config.yaml
dataset: "single toy objects rendered from many sides on busy backdrops"
train_examples: 101725
color_jitter: 0.2
encoder_widths: [80, 160, 320]
latent_channels: 5
decoder_activation: "relu"
init: "torch_default"
eps: 1e-08
precondition_frequency: 16
final_lr_fraction: 0
warmup_steps: 260
adamw_weight_decay_other_params: 0
Rows from block 2 of the encoder, named by matrix and row number. Rows with one number belong to one neuron. Each number is 128 + 32 x the weight over its row's rms, rounded and kept within 0 to 255. All counts start at 0. Numbers have three digits each. After the name is the row's rms in percent of the matrix's.
# fc1: MLP up (encoder.blocks.2.mlp.fc1.weight, 480x160), inputs 108-159
# fc2: MLP down (encoder.blocks.2.mlp.fc2.weight, 160x480, transposed), outputs 108-159
fc1.225 097:154112097118150110098108133087154084053127097196116136102143060107173200128160128107124192136209120106155100150149090196117138120130096138119115160111139141
fc2.225 129:128146138074085169117126169151131173166134125087117131127089089151135109153107138175155206150119112146088125169182074088092164191079052055109140103182164101
fc1.227 073:135084129206127143179054103121108174085122120152073088106158132148178071087148169117088091115125137138175140147186124133125075158153118111084136135121119120
fc2.227 065:142126168117087109135136122074158134176133128105093089043144145088123073181125198134102115131089102178147121152087099096133144129157113137120173178108134122
fc1.228 076:209175106096112110113137149093118125124145146102158139169085116146117126139142141120173104105133133083082130133140147107128134120104110133146088183084158170
fc2.228 071:146160115153118145140118146165103120139142071106110087191122107086150124115123091143203067174077074162115166148152140120132090153161151136137103154147176132
fc1.229 099:109086100112124074102135180134151087110108134105097129134120134102116188160163153086196094134123118000141156145166100121117090125111108159113147133175144160
fc2.229 123:080117072124113153118107164111096173185089105161110116154138160110117177106150194139131099131105165158090151186130133101137105098106101074147096099104135133
fc1.230 100:098098103089108119190136144163093158089078110136130130131131186101136157142142142138092123187126109073157095118159083132109096135131144104126129087158150063
fc2.230 090:120104116136149135172114143112110159207095124144108126117134153141143167136152096056120128158198175167120133164117093072095152183115128155164088131124160177
fc1.231 120:157148142145114050161146136172105124088107118105113124156120088141132089121100152163127166137110117197113106096170131046118141129129141093092119089109085058
fc2.231 102:064133116110106208150112105154124105125093131142087081141122148111111159153168204166162154131065165151146108175100167106083093147150115126129066102166068133
fc1.232 072:174136144137215131127112066118093165102142091151119098085145103128140103096127116128239115145100132102125122084040045126128092203163107157145130088096178157
fc2.232 079:124113158169079108100148163124124109137091153123129122080126128169120112105092119121208177110160081153112124074108007083094154095067114096151133094164159166
fc1.234 086:125106067160089156128069128156134112117102111124114119145117133168097113121146116125173067161107148130150152171164168170128168101107059078055128108126124144
fc2.234 086:119091094139141115164183108079093166164069186109104132164143128081117151166112103106127056123169113154119113112073135068102122144105059113164149086132113115
fc1.235 094:140123062131084102140150112160138166119148140126135110150204115118098079097092118070152080155144089176148081117171107127124045166146151111128112107091150135
fc2.235 084:153155092160167161167109125201135062102138099130170173123043119103074105149118127132150062100095085102118165072138146161144156126123186144132112140134158081
fc1.236 079:126128096137157180118150223127145085131109180122134122148131119097106124090127118073141117141147106100076131093116143099063142153097092097074099203152166163
fc2.236 076:156148095144095055090157191104130202099078104103111172102084142106141162121063099144124074152128156148141152086108120102197079146134121132113174174173107189
fc1.237 073:087184125113102162101151120083111087092106118152116092140136115129154163114160122119157162146189097138136069099066184143121122189128122191142161124132120111
fc2.237 064:107148153114167111140155170182121126180120099090125105121119138089130123082126076135141102116121107091130140177138215125167198091134105141147176186112110116
fc1.238 153:054142142141117146169143127070085145133162113107135102207115157099129149139131146137119137110089147107082130128202171164131173151123166085058165147083108096
fc2.238 125:106117138131160154130113149170058181192121166136168104178148107111145140188142137185102165114163118128149144114145162119138170090158129089151166122092137145
fc1.239 077:159125169157137125133146190140099153102103093109106176213113141148101113108140118144174095155144142093176122177119123101143101119124099113124119182128168128
fc2.239 070:095149164099071146140142162130128088150094107117099112199170134113129115117114096222216124118113111126081159141184154179123090114114132146194116133097179152
fc1.240 105:146149188130126126137164163140078139156195167083105123168121111106118181073119144122154101145086083082078104123171109172131157126125188138158175121164105139
fc2.240 106:160145170149107133094105174111095120044111086109139110151101137136146110125157122100117074101123203120081154176140077133131103172156142128100132152045093109
fc1.241 073:132077128154124117148079078177098089119088103094116094168136147133110083125084181120167084166167153131141127111156135111122086172189141134098139157136092187
fc2.241 073:135085089127065164181105136143077137104082137173154071117101128144118090093056183186157130137143102166145168107128081127147148147154167167089134146156118115
fc1.242 070:126100135126142097086132099115101138145169097168115170121118143133139109135168161150095166097177106169168165139134085140061167099133140150104156135154052098
fc2.242 073:113105135157116156110102094098094188111115170095135133109145137167196103115136193091103132170111091110125143157091098144154120137133138133140202190124047190
fc1.243 112:109176152148125116117132134135123079123106024173112111145130112171149210161134109118110174106148129148137074149125179149132149120083190138106138107141135091
fc2.243 088:163133154092130148134104142134175171139134139110144163175070103135109182082136177159112151140104130092121125143149223089094142078145167087097098087129132130
fc1.244 128:172133087119143110181100084067164176134151130097126140088143151096131102092127105141181122092100116112144149143255184098141057125121143128136118122105077097
fc2.244 103:140165098139121129123118146165166110119152157103116139080140111171138145123104088124198108148134148165158135164123137132103145133136153146123104135127164135
fc1.245 096:184090134086146127184103172026126168125137187112160131096105106138131107128140077182087173118134103149140131165163130164140145150133109118134095067099127104
fc2.245 091:137099116108138103190110101186143135127107112128127112142146146119118050119144062098075213169139176112116114177149101153132076124145136143129106087105095104
fc1.246 079:110099126140106192100154159110160107149090112177111082126107134122137107113083129109070112145170106064123107111182066149132122113161155143100090114134160143
fc2.246 077:159120125158129067120077096143177141049110115108114105125120127103129130130095168115073113118116171152130101112095089110141118150140160155114120071116141082
fc1.247 081:123106176136166157124132149121154118169125094124131177158090131145089143158108174165169194117118134156148087126159154168113103102135130161132194117121170214
fc2.247 083:144170117110085100153102108158172119097152124135153126168189202150059076123177148114167189096101136113166128147171151166141152154161155144135146201127128087
fc1.248 112:122127123090104137114124143134154100137117161102083068169080136129081169127141128097106124168143111091117104092133030133088117131150123099107122115099110123
fc2.248 116:111118144163122173109138116087167138168125103086125108127113091070079156132121178157131103132089126136105116085169102108139157147171143142118135110102087124
fc1.249 079:127092096164088131108109086153145103066141173085168095148161167103132168072112206144112053158142082163150089078152137166087094150140159113112130119123112135
fc2.249 080:113152076138118134126096163122216125119173085172190171056110078134116185153092143109146041093137119120145119091129135133135179108151169127123131123098152150
fc1.250 105:123087103119128135117141136130154157098105098152105106074132127137130083094124119072171207084188104072175154144109064091102130114146094071157138107121160093
fc2.250 108:115127137116110078123100160190129111176104125035081130059131121140173121137097149137165161149095099189150100164078105159136164123065132125142097150115142103
fc1.251 081:054101088065190082105113126140155118117146051166135086179155139130133078110115086047166147122161108202163181113113096168113152157098124114157098136133140113
fc2.251 065:098104147131074147110064095183152154138091161083135133184094121115168094119114089161156112140103129087126116169111095183114120175082139146090110132165173114
fc1.252 096:073125091166145120061113158111126129205177204088137174148037107117131128123155076113101119110188124143081180126163149109128078183115139188184121119090136135
fc2.252 089:128119099100101154122116189099136109057180099171128131137170176119159145151114101175107144148128041072101092125090143072101082097107117170126143136077106066
fc1.253 118:129114096097149135081147136152120097147220101088123088154144124118118073142104126138120101130078108191169077129087135107125135126080147107149128082092136111
fc2.253 125:113102154131129171102173125200165130067165124153133111128079106128095135133163085124118092119117106151163080112138172124109152133111147138096121159181116088
fc1.255 083:096156114162177104132157122137131122195084131084127179099150085201115153050127200123159199135121145182119121127150195108133124114166150115143116093159124152
fc2.255 074:195185086107135123203060148132129071060146117097126126062096154091088129183138184110155150102129115079118124138105179149114163151150161170093126145164134139
fc1.256 089:157050174142178148083116110130089109150143118087121086196126097117143129083121109044134179153103137187172122154127116147178148116153075125134136110187141050
fc2.256 083:131022162128127137110151110123098111089118129180134108182110164133208109173150106197162178165133120083130118139114097146102124117142081141142117128127128142
fc1.257 096:111130052061152097114158122134145169163149128169124126136177140119152096114138120082121156183124176114137121160176144050139159090160148168127143115133153068
fc2.257 088:124132083181152148127120130103140151128163135135162123168086126079156149141179167179099129114143100128172102228147167126109075125136164127166153107139175132
fc1.258 071:096116119146078156077063171171162083184131146155123122161123113158186071141142108092134121099074136056172125117184167134154075140091125106153112099152130136
fc2.258 063:113095173172137120067117112109134130058137093140087132138090156062183113129114133155133123118108080172097167116140181166145187144139129107095159103160080158
fc1.259 074:115132114133128141164179135130167174119121103097162094067145108090154139165100124158098081156175116103108096121124153084061074103135203098114104092131110103
fc2.259 079:069117128139102124147084168146165147153152068134162127087105124145108072163108101111149075133098123105077123194091121110173203168150143130179061062110096133
fc1.260 078:106131201118078118143145148137107137128140153170117098194142125106121152111121099018182144154120125173064130109141110155078077131085126111111121110123172136
fc2.260 109:053134085151107065064109127182144115137094136092133153162081177096098101142078125172140110144100126106131159140134113129149115109118119067113114118103148110
fc1.261 087:070102107168096183041166113122152102171173118095160074147121109107159085090096112124141105153124090152155095090123114134153122138109112121098162110118140121
fc2.261 085:121081144145147092110158100147165096106148178164102102138109157181141101162144130175085095113104148140149106057156149110117199126119102110094095106157118071
fc1.262 091:063123148161148013142099109102098108190123090112126148092147165096205168103094133150116142149161117191128050134101143139171144111141108157130140168134084090
fc2.262 147:072136190103145149129119078136124088065109160121121140129138111092137151107107095160087100151105135087115135154095176114035130119117117080185155160158139112
fc1.263 076:096126150149067086121159123098114118144146105199117133146190160179117134075151135119068138160132077129136092057152167115090112164116157139101095118136115172
fc2.263 081:120153128144165197116123119145098124103123096065129146112041115055081147103205145141083140116134149164122083069139146106167143096068153118102141108107102144
fc1.264 100:138114111107142083125066128110148101172115129081113102140114100181104111140164159093131208123186147070169125153095172191101154145161045094108110124113072085
fc2.264 084:123113128118119099124137087138117202121049138120160099143096120093097158121139166171130179095108161173121062081145156118119063094153086094137148095082134145
fc1.265 078:084138136110059110100190159112134139136144134157074132134129149144063053059157081169120081099094128147108154170162074083116130141157104109073111141090180124
fc2.265 080:126142117115167182108142184158150087112110122038072148153128108117125114154152067119120090149109139096132135188131069105161100117175155186092140159115137071
fc1.266 096:152158165055122111094147108186138154054124170094163096168165082123160161171108105125108091115109106122171101036127063129138121132124147103162089120129131113
fc2.266 088:093173127102182131129123114113133108195154104208182115199051152170119126124171108133092130142117122124140121060139085107094233097115103113116064147152140166
fc1.267 123:131069115132123144161141087191145090188156148110142099193203116071147135137061104170116126138117116097205152088142104162092104126126121132141126134167129094
fc2.267 111:154123102113182100176117128109124143110130120226115128197044091162150080093144157076122114132138153141174154133111066096108142084151136126092112122190105178
fc1.268 071:140181104112125156129107153133130174153136164157083137083095099153132129121175132115147183084165130177196131159184118114108109130170145157128115112127128103
fc2.268 067:143176084061163092152166138167169144138162059140127110074151151092132115122144207143111193100085130089107119177121155149104155164055141183139127129101130116
fc1.269 202:110117118125126101102169117126143086136143118132090103133140118098123137116140157156113136089134126060067069153135109100176090139093106187171124106061144151
fc2.269 141:115143102119173192071149087029086140095136127144043134156169135134115174180117161069154134128204143114132093145093143132102203133161090113151108133151140131
fc1.270 090:066138128098132078112123132114131076134173145151121133106089132134066072119088122135176222178123131147124147144157179141120137154151088230106155137142124084
fc2.270 090:095114121148166151104137073149109116093156125108138130148137147131070115132079101137167197116123137135131135152168176138121101075153086109125186115138099156
fc1.271 088:110123094105130158142068131148121093110124082099109125154123103154132155144088149197177141191101093098105097134117178117119110169107147146097114139121157072
fc2.271 095:087101114155130132126151094148144150132116162081138190184163135158149135080105117171121080161086130088124093137099168143159121165116115100144208192147141123
fc1.272 115:129172132092148150065084143145112140133138076115127150178100086097148110106195178105149164141134119153143163082119125157209176135138102118107172131170126117
fc2.272 102:177150145157107111101055056114107156108155136134131157199116163140153112142176132150181170098126145091150107058104075079029122173104108105121177170139071114
fc1.273 088:148107052115150097103173114170145064060120101102106121117105121197124154111153163117119123140160116094108045191155094080095130109160159126110098133110159089
fc2.273 087:132090091157121139098125169098155143159077146131083123081160126074143097130130216116152106108109166154101117210136168081187063145138151130152139136127167117
fc1.274 091:104116131140125149089098097117160114097145151121094145120089129144147116131135161097201141136154067064128100139129061171134131135125087124129162131120135112
fc2.274 086:131117153158119140132106097093111082127149078156092118124182120110129126128112125147246120109075174164147113157138058126093095158078099098146197134124122094
fc1.275 072:140155131128097128141166148122129105156097128089174187111154117129057168172129110166130153107155100156135087090165099122059077134168152145138119091150136145
fc2.275 084:148136132105124112155115132113132198091129109093156126131125148190074122097101111104167174109124242085131135077158102192146175153105123091137107099109128124
fc1.276 107:162162127105143093150113113139140144105098139125107163143089137166125175094115152108094116121181130119150102145098066132101091118169089166086097147111102057
fc2.276 112:167142161118133232098119073124150148126114150146169091131180145096184132171125105182100174158108160156113142051063154128129132112140084144104108112113127150
fc1.277 104:171132102086153160156146105107119118051120115162146139112091128120161181094098118094109169141091119110088112132104142170111136129071141168155094191116095098
fc2.277 091:119112111106111085107148161020094112227138154078163101156174136143150133083073126111056135081156157192108112113105096080159142093118131153148080154110108135
fc1.278 084:122136140150141139151118125133141115159104120168128151134133130163091102128112116092170167163123084120148132169166202177119119203049137072100109095076115093
fc2.278 080:131152076064127059120141110110146083166130161136151171090104158081110121128079099129175140109097195115112132159156161172115111117114122103126116143117116094
fc1.279 062:127169146138126081070057168078150062136100073086156154102101062122149130095156185137116143108155118178130117081086107122135140178145154108163145151145068140
fc2.279 061:157133092160074088102173133118159133090147134114159127091078138182151154147163146122103104157114168094136140080081083109089077129100118108172184107168099102
fc1.280 131:157066108113154178102099118115085173152142163137079140174158126142133135201130135123119184122153109175158058094096177111141144142119026144096097137178124130
fc2.280 142:137098127172171067156130146146085080062107071171133125136103144098117086072099170082146126135184168080149126144118172086111155074124087109103079067152077127
fc1.281 078:087092123133114178146095085094139122102153096120135176134100123109122112087082085114091132100111130160154120126167102173155166123096048120063102119142093079
fc2.281 073:139131134101136082142117101133183142168164132123142138183165138191130099145079085130090134138158082081159087140123126093102092155115128140115122110134071086
fc1.282 097:101097083164133144121101166156104108041096094119120137138109099166102099133148136209168156107199075117095149145147151137093127164164099119087139134145137100
fc2.282 087:079104122094104126164128221118137167197100153129162145119112133148133092095143183144181138133114108077098154232115096102164103138148097146106107148184162112
fc1.283 091:083153148145136130106093119110118136116101087105165086172082171143117132147106128110086063148129152167148133087169166135112116183090133094072183171139069164
fc2.283 086:144171120113126105141116099151125123185110105086154128168163162068117137177137093130076056078160105117145144092054140158111147137153164086140160128155093121
fc1.284 082:171150167070132139084090122084115111154159082189145126086129134095164206131146154119079143129170136150116173077090064129085146151110113128098136186140089117
fc2.284 076:140129124115123118082108142131112142151153128095152098100160101118129135142193198189061159163093127174103109113132108128156121161146112161087121132154138056
fc1.286 109:129123099133143120088185193052163121123102109146151167105155154121115164081127149019131135149145127159134119132070095105131108138169242118133143135121110117
fc2.286 110:132189053141033153101108160172119134146132177096144132111079109198123110132114146178100152155086116111126139140171125105135123087099135124176166155134140122
fc1.288 128:101130169119148160097136170081093116124081163140098084068078138152141155149142112107116163160156150197072116175084191165104112181143116169172101138116103083
fc2.288 136:130162136126075178119101121059128124185136113133077102169160111141061125122151129127106177088101125118118137197113197099118140077084066117121127144136075144
fc1.289 104:132067125059140145101169130170112142167177083164153145170112122134110082169113126162133166167139136114163104131094152137127126113157090083126114129126131103
fc2.289 093:090078173086113168130113151161076165117067149131109151191156109166074094157105098161083107174155109115163093145112154109110121172086084124187129066146146140
fc1.293 111:112048106103107089127083160170133105157097128140126147120143171133129065149134135103125155129109103051144148110168206153141123115094131102115136101157121102
fc2.293 106:182091076126159175139129137093116132140157124146153160100049158122161103139134118080115106093124149173083149074165143116096132199189132201118077130141115097
fc1.294 100:159164038138066146086130137078136172077134121087117103159037102135152126152166112053157168087116122164100152100114142179132145081160192106145139100099107101
fc2.294 137:131087134128225129153062172169143097153175167132071123135118097126097145149158135188106188100128144137119146115161066117085173146097101104143115161162143094
fc1.295 073:136112110115139106161086084134062145151166118126176118135157145222167111126135192104146159093096181091159119149139154160186095095122048110105107129101192098
fc2.295 076:130130087099097176183135119126103126156141119129114159115090116112138145199126124124183131156204095125151136146121115134033124112122104071096150147147208150
fc1.296 109:138125037160122116137069059113134141130124128112076178133123169122162117102098137193123097148124098153166110166164100116154093074141143102115106122163112129
fc2.296 089:127144097106115176132124142137091113065124134162101153091157103117179078139069165114118177165116059141102176183158129125211101136156142136128094135097107134
fc1.297 093:175156127129108176075104147105098106147126085100118179176142144152117075111140157142115116126187068166181118182131121102150157140149170076138160140109133076
fc2.297 096:144172157089113102119099146099103131129106170124127141127128113112135102158115106131142118082096196091124159243144157112114071097137110118145160118114067126
fc1.298 089:103120184131138189183160167187107113161089158112137078120137147112085188061122180160104139145123110064105079125155146120090062143118165128136116141132102181
fc2.298 087:134131132153114074145106144127154108107089061087144048077141080110122121136135155134139107097103137122081076087131081144148173177144170158144153117133130164
fc1.299 080:117174147090117113105131121109130148134150057130191177140106105125107171127126119118141149120119186119146147131144100144129138115112109139119106101159115142
fc2.299 073:100192166134118141169133100103149117144167206128158159137151155099142166149122171095187154138150097180125112077146105104084163137146139108096136102132153088
fc1.300 084:157183153107090177126169141095142104099162102063074156146108112109123106135163158130125066126104022129087122088145161111145127167130098069115181137126143128
fc2.300 103:184200169103150086110108088151176126134122154082159118159129151125154182141143099176139090129115246150144114088113113097095096176144116124128181145090149104
fc1.301 083:164131130145072154049066109160146121186156129126132146171155140124111122099071155063165198132136109067164166125145089143112134101129144095123080156127135156
fc2.301 086:144138121128164111068154115105100127100114187121119124177097135113151125138075168240137180138109115181111116063168111189131129157156137107131131089163086108
fc1.302 110:113082116129135151119106126159098094087170102146201151137164120089146145109179120085117141142099096110098087128181136098157110131129113131096140165112134162
fc2.302 146:164109124082151192189129151132116167113130164089114149119092091129162125164130159159123200114110128119119128177134125064084185150098090125141135076088105088
fc1.303 100:179133089094166128163126183128157193146071122086105102090154091154088079088128125170116134109087117160097086155165179196099123154165139165120069136068147101
fc2.303 100:123174095063123166160153173111167079135061107159163114088116118138136082172156087099144122092164163116074128167106178128165119137136134156119113131093104111
fc1.304 080:138139128129132117136152092147100135066120178116162104121088068140132096201204129152161177147109145118085116103198151155132100111121208122185127070092124179
fc2.304 095:112118108144117133149116191129076088164138115092176118061099158130103110072161145111131173117076105132131087138139115135146185144127109096113104141126143119
fc1.305 095:144129056158132189117128118135123111151098161123116122156134094069171123146120210105049109136170105123192074112143131102113111086142144109120153112130113080
fc2.305 084:152140115123099080103078107161097147093136074156132133119131141104165152157089227072054042114133129161150162168086220157129173144175111170105160105116094160
fc1.306 099:130144152154150164122084091097140130066109151052094171163072146100162195137126128081165123124086125149168121157198107167172077118142094086099142174135133099
fc2.306 100:145153136104123108096105117097127143183119133181098200181137125146142098145179088182177116143177143109112193214156123080110173101156121123090078120122164128
fc1.307 099:106135084117149116147135146128106098146118112123136115183172102117124175121098139171134075104111156127146096143098124140117129083095078205127157160138138133
fc2.307 099:081077126167142083158110105190057185139179055192153115209106130139111126147104129097169096114087174164152092155137138130162117179142072133106161177142125073
fc1.308 069:117130136167119170081111121144162085160135089160090131075103080072158131100122185080084155105163091141181100088111153076113127081081143111106089114111119152
fc2.308 078:150157066100098116137089133147107098099172063152137142094129128068131142121144142143153106121067129106121139115080177138130233149080158114125095079151054118
fc1.309 084:087135139106143114053109126139156139130176089111124100166148132176160150166116116106121176142190128181178142112133113139117104145082077116089164098152142120
fc2.309 071:146134092086133146115091150085137152173136199168102125154092097108114117098140083123066134140104118088154107134198131119129174038137097078140113102108151133
fc1.311 114:154128176160145173116107170116105128150109100082103075192145153105125141140141157074128077149132085194140074132146161115117160158155146151168158191128166141
fc2.311 125:150133150120109091143136164187088108115047125180125125175123154150144117180111123085119033104149120112127201147095136146172123159214140136131164178120124173
fc1.312 101:103154073140111081116106138198171133093103158153123173139162106128149124150135108166160107136157126121081080096092115136131133126126189163131144122103108191
fc2.312 097:121155097205147127108089167174116102114104152064134155076097117164087124071108170039155123142082116185147117097148122129180197093102149145057171155135125130
fc1.313 089:144153174185168202112071148137121098114093143168101104117113151105168092090117137160133082114085117183129122096099065118172105124162151084166121150134097178
fc2.313 082:157117170117094058154088088096206093139087118043104111087103124161189102173127123101164103140135129093112155143161028137095168142164161192080147121127108128
fc1.314 074:135121137111110151086093179155118129126144116064112105182096096056119057111137096160169108109166112117114130198152147153098104119111181120106127129165103180
fc2.314 070:119191164088119150080173161088111111190136129182130133163188121197107097097134090148202134126122151120097196163106153147186116130121160124163110175113055137
fc1.315 105:160147145100132116094092129109140110244126165154091080214073153102164189125098141118131099134141138099140049149135140174138126105153187156165114145114134104
fc2.315 094:116189154104118155119151121141116156093104121129122096183190087171128125149111189179148157109153092194117131102148138131089125160157187092085130164158127176
fc1.316 087:166092169122065081081091086189117099155102085082072117101091087075130149110148154128154129108157097237160111127161189111169099075144154102105118140154100125
fc2.316 080:110132153066142147121095061114161132088172126160097102074164158168120119134179122110125106175109149085156166204076188156144235166152153120107089096133112119
fc1.317 137:050150144129163103088095105171128138109064141139171111114117178131114115187117137095193130166101128123155121151070115170134075144099228169120133137126122102
fc2.317 124:131149140134198130138154152096088152202069131066158125129135090177150112071126196143189121149138122102100177164166072115121195107131145168124142133140120171
fc1.318 067:132088102154211128147108117066150087136193134107150097135046159137202113115173172165149120193133077109126097088094152129107140158157106179104143146110147075
fc2.318 066:130110157156103185195181170155145131157205076166128147144153133107162080097126136133095083167157115148099152153105138115170123142105084139163174180108145149
fc1.319 080:153117073090091156205111072105088094220111138135100156161100171062138131130123105141148144085121094091122136144132198169130128148118106129093093135174133105
fc2.319 077:152121095127168123158136108175107149131147101096060192125084116201116147105104089119114143111119143168123158176107159093138113146128117108116124172105112113
fc1.320 071:129070122115148130160126152111119078156136128118123105135123085137093080141090099047154145117124155124136095195135119139142098147156100141128126117059139113
fc2.320 073:115078114115084149144127089128127143150122119137148147127110115176148102095067078155145059175084053108155129225155121147136113101175126153139166166150131108
fc1.321 113:081116074133118092115065113084093119143149140105168156159101169157159163107159144144141124126128147078157072171112098186173163154114116082125134111130064136
fc2.321 111:086152072116111137108122069148118125116117159142139121134166141088162156191141155179123101127167091168136152113111105143096149108119171083124121133166095095
fc1.322 082:107093111091080124119052134145151072134133109141130141123139174149142115144107123128082104099148113084111114183135159169125146122176114139120077164135161101
fc2.322 080:156130140147123132075146139122145157057111174120118202105160079077163076133089096157058098135108088184110184184093160173148061142149123153150114162131197122
fc1.323 077:183136104091107063106124166172117139203131126089106096064135123140179103084116138139112199159076161112097119131152155192116133125143046194144108128161124113
fc2.323 081:075081112126144168142174158123114133128064081132092036106094133068163149123121134068116152119157110174143073181074184113117114157129122140142156124155136150
fc1.324 068:101164100095080104140110155123132135122131139035120123074116101146131154150184188101155057115114122163155147115126193095151147067150115132099079125139099107
fc2.324 071:103160101122192142204125160073111146169148103141107156081079137167158158126150127130132104144085135051123094166098155088109152087101104093073121120159132112
fc1.325 097:124139134102046137111137139131124177139201102181126105130137137096108091139112110142112106119124101142079173073090139107103101130128110116097111094131098147
fc2.325 088:154164161147195179132098125131158069095169128049124109144136117122122087089117036177122139098119137102099104064151103156186156177129104118111126101103072084
fc1.326 131:140124121143131094061100110135148134152161151136168119171095097142147128152128138145081153124149097125069029142150097128115127134173076145065089150122146169
fc2.326 118:123118140117117164156168136097117091140108097170123142174154174135105132161150163077107185091144234076074112154132109125168149099115100123116092111120106104
fc1.327 099:089153120146147107141167172135106088103154120160102106067099123162097167056128138108170205082149079115157135126125129190090125092114113125141117097120167157
fc2.327 091:132171129140129125095125142136133146176171113118103130111179141072093126173128143136153142117133142134132130133161141192118128129104090137136124142139180140
fc1.328 074:113123129150088061111126151078120122146161140061141124136110087107116098192140123154142154143191106167102135143149092121090181143197096155102156105120166070
fc2.328 073:151119133175192174119142138164119139112156090190091121190157096136114131112088135102159148184143140106119158146124106153136056141188081192192169137102185145
fc1.329 078:111135196131098147141131192071152121130116112051136169176116074115094153173152080145176187054098087051166117141191104109132169114105110121115178162135143127
fc2.329 091:131089165094136131165144128140164181154132167167123138164103109145109148081137029182167151147108173155135104171136101151125076120150101103157216163130088096
fc1.330 079:122102104140129107101102089160101079109117109076160171095156106115107147094087122182147112119066149110110149076165169177156097157134136144110089133184158115
fc2.330 080:085125092165118136102170148150089150165070119124139116112149121155110113100126129113110171135144153142118098107162137121143140240102137119149120107133163172
fc1.331 079:129116164119119139096191155124138141106100115107167108142133126084057137117100123168139139204140075182129072093078098100138122154160112119115164121135182177
fc2.331 072:105091200076114098115126089161143129109108129128117118133107138104078125118073079115182088084117163087117168099141146151110138094141100153142176121123174105
fc1.332 080:133163097155172126124121162173141095131139109148172116076181119152144139065092149184124089113105129074111115098176219187096131138114156133122101146130186138
fc2.332 066:159216093125126110096135151109129139149154133128154141091083085115104140138093165131151061123166126177121115085126198146154078081140180099094127171164177169
fc1.333 084:161139147112093085079136118117146122132096084066148173082181121125087135068148158079134064161098126057168132137106123155185139184096127157084104138118151118
fc2.333 079:139126115161132102039156142152164126126111137187135171077149134131078175147139167171144079168156169171164136092154118120069094102115128135081112140131168114
fc1.334 093:073121164081099153139165152148139138164148124129115100117158133122045154088101131085131154131044097153102143067131106116104093175144072125160123115166132113
fc2.334 097:153116174132153091100155126166166141093180074087141106133080148058051131150116083176129135102128195118111149069167121115156147127122083108127127176128125142
fc1.335 062:114166070108142093096069080102160150151183101130138072185145082118091125116073106081144173075114116147111158082133126171109087187145106135145078159174108081
fc2.335 064:104163115085087159098211048124157115167173137095134100148098118123081097122106109155140178137095109087074136109164109139154164153148122128116154193149095152
fc1.336 073:070104135112162149168154114069108155153072157138128148167092049133128126131122131084171132074145136132120147101085131120119185143113195151098109127122141128
fc2.336 090:080149172112082136166087155125132182135139123072136069175109166102158144134191115170144152113124118126140142177102180130109130125128090058097144158185176095
fc1.337 093:123120111108120104129127154177105067145097111189123141159119157144154094132135087143133104068120161142162100107099198149132134142161171122129124148201141153
fc2.337 096:119110125149101088101169157115131200097072149065091153179117119072129076136111121106154093153140109138150116096075102119122114140127137109162134095091142159
fc1.338 121:146155104151119125072117134071096138080180104123149108170093133070129182179150143093116199120006122137104163120118187131126159102127149115171140129153142157
fc2.338 163:145108069094101167148059208096118104178144180146148096128166121185164104139167134119131128119094129099180089119113140107115111117118103115174110140078118108
fc1.339 071:160112136142066143120186157127120105139109133105164169171132139140158140115169132184120118177152110126110087123101182187139151143105108158105141155115145101
fc2.339 078:137090127104162090147104129171109131084151118138151191145075070122157180110088042081157095133154149121102175140149139149112105133160129133138123121136167137
fc1.340 079:132136131156123169105156144090126129050136052108138082152089117139117148130118151132039154135117117106114082090125153112085133094142074138086135147116089075
fc2.340 073:124124149108139094099136133155147185174143205063131121101208104148132158156107147107085149118123158189155085048120143156136122153193127120125153170162081090
fc1.341 083:126101174152134129140103145145141092106091113118131116128141155130147061069122140150036117218114095096085096146130213112136171106137137169081140151137088079
fc2.341 074:113073184121122137130156152142140141104095119120186127154102098136159072119125160092075100106090210118109096113129209080169082106121132096124135121115112118
fc1.342 093:141137121125139149099120145129081108196145139146078105116132158170144142100130206109135176107150153106094115107135201128135150139177137166124118085153178106
fc2.342 080:123137155149129141102125138242105110095130106139097111092062113110077129138099203151082125154107095138098128131124171160136102116128140147118094155066117164
fc1.343 085:097227131149188154112104119118146124121130092126155076105149205134160078092138148198078055157188165131194146111124099114106090090115159139140107117130099167
fc2.343 072:100193183102110118135132197041121151176152108105161092115103119160108101185158127124098092098148092074125147130128118095102195167179202176107089095138145165
fc1.344 087:115108149099030138117186092139130197138105122081134130165203120123100097155111147117148126129186102157108086128161114123105129139137199155098121144112159103
fc2.344 084:076129173143200093131140081155139111144133140173179130114130141162078126120102169157171147085109159139117122085158141187144124158139187124130148140159135094
fc1.345 155:087172118091109081183113128167098076100044123133102163110102138137134109089138068204113143102165103182122155128217140125052181085112113145095139096150069103
fc2.345 143:131222138145142190149124110142139097107165132087110148119128138087135045119111090125157112165150146093120126133086145106121135119111119164143153127108083125
fc1.346 082:127146123100096134187131152095141128119068121104111150122160150134132150056120132017107127090190125097146115133127182151168130152153106108089167100106151079
fc2.346 082:166154121096123132136128140158168183151111133154146168112085100083176157128120137212054131127082122145157142115148193141090097096149105107125182184124163108
fc1.347 117:131157072130135105127185190104148147184149158146098107157165210128143162076119113112137145140135137104126117097100106135107115159122132172152125120141098047
fc2.347 147:147076128121162177112100124114125132090139159107110121050133139107118104168114090120159177141200106163122125132098129125086158144080098082147131133033161126
fc1.348 115:149024135155104122111082119157096117084143087179136156101114094135104124127072154183118164142121150149157135125103119187117130141142123175107139169098067104
fc2.348 108:140114073159161111095159116138131171134162095112098098121190149126149111140101132139095141148175137166123124115185136161144111145094159125126139147085149170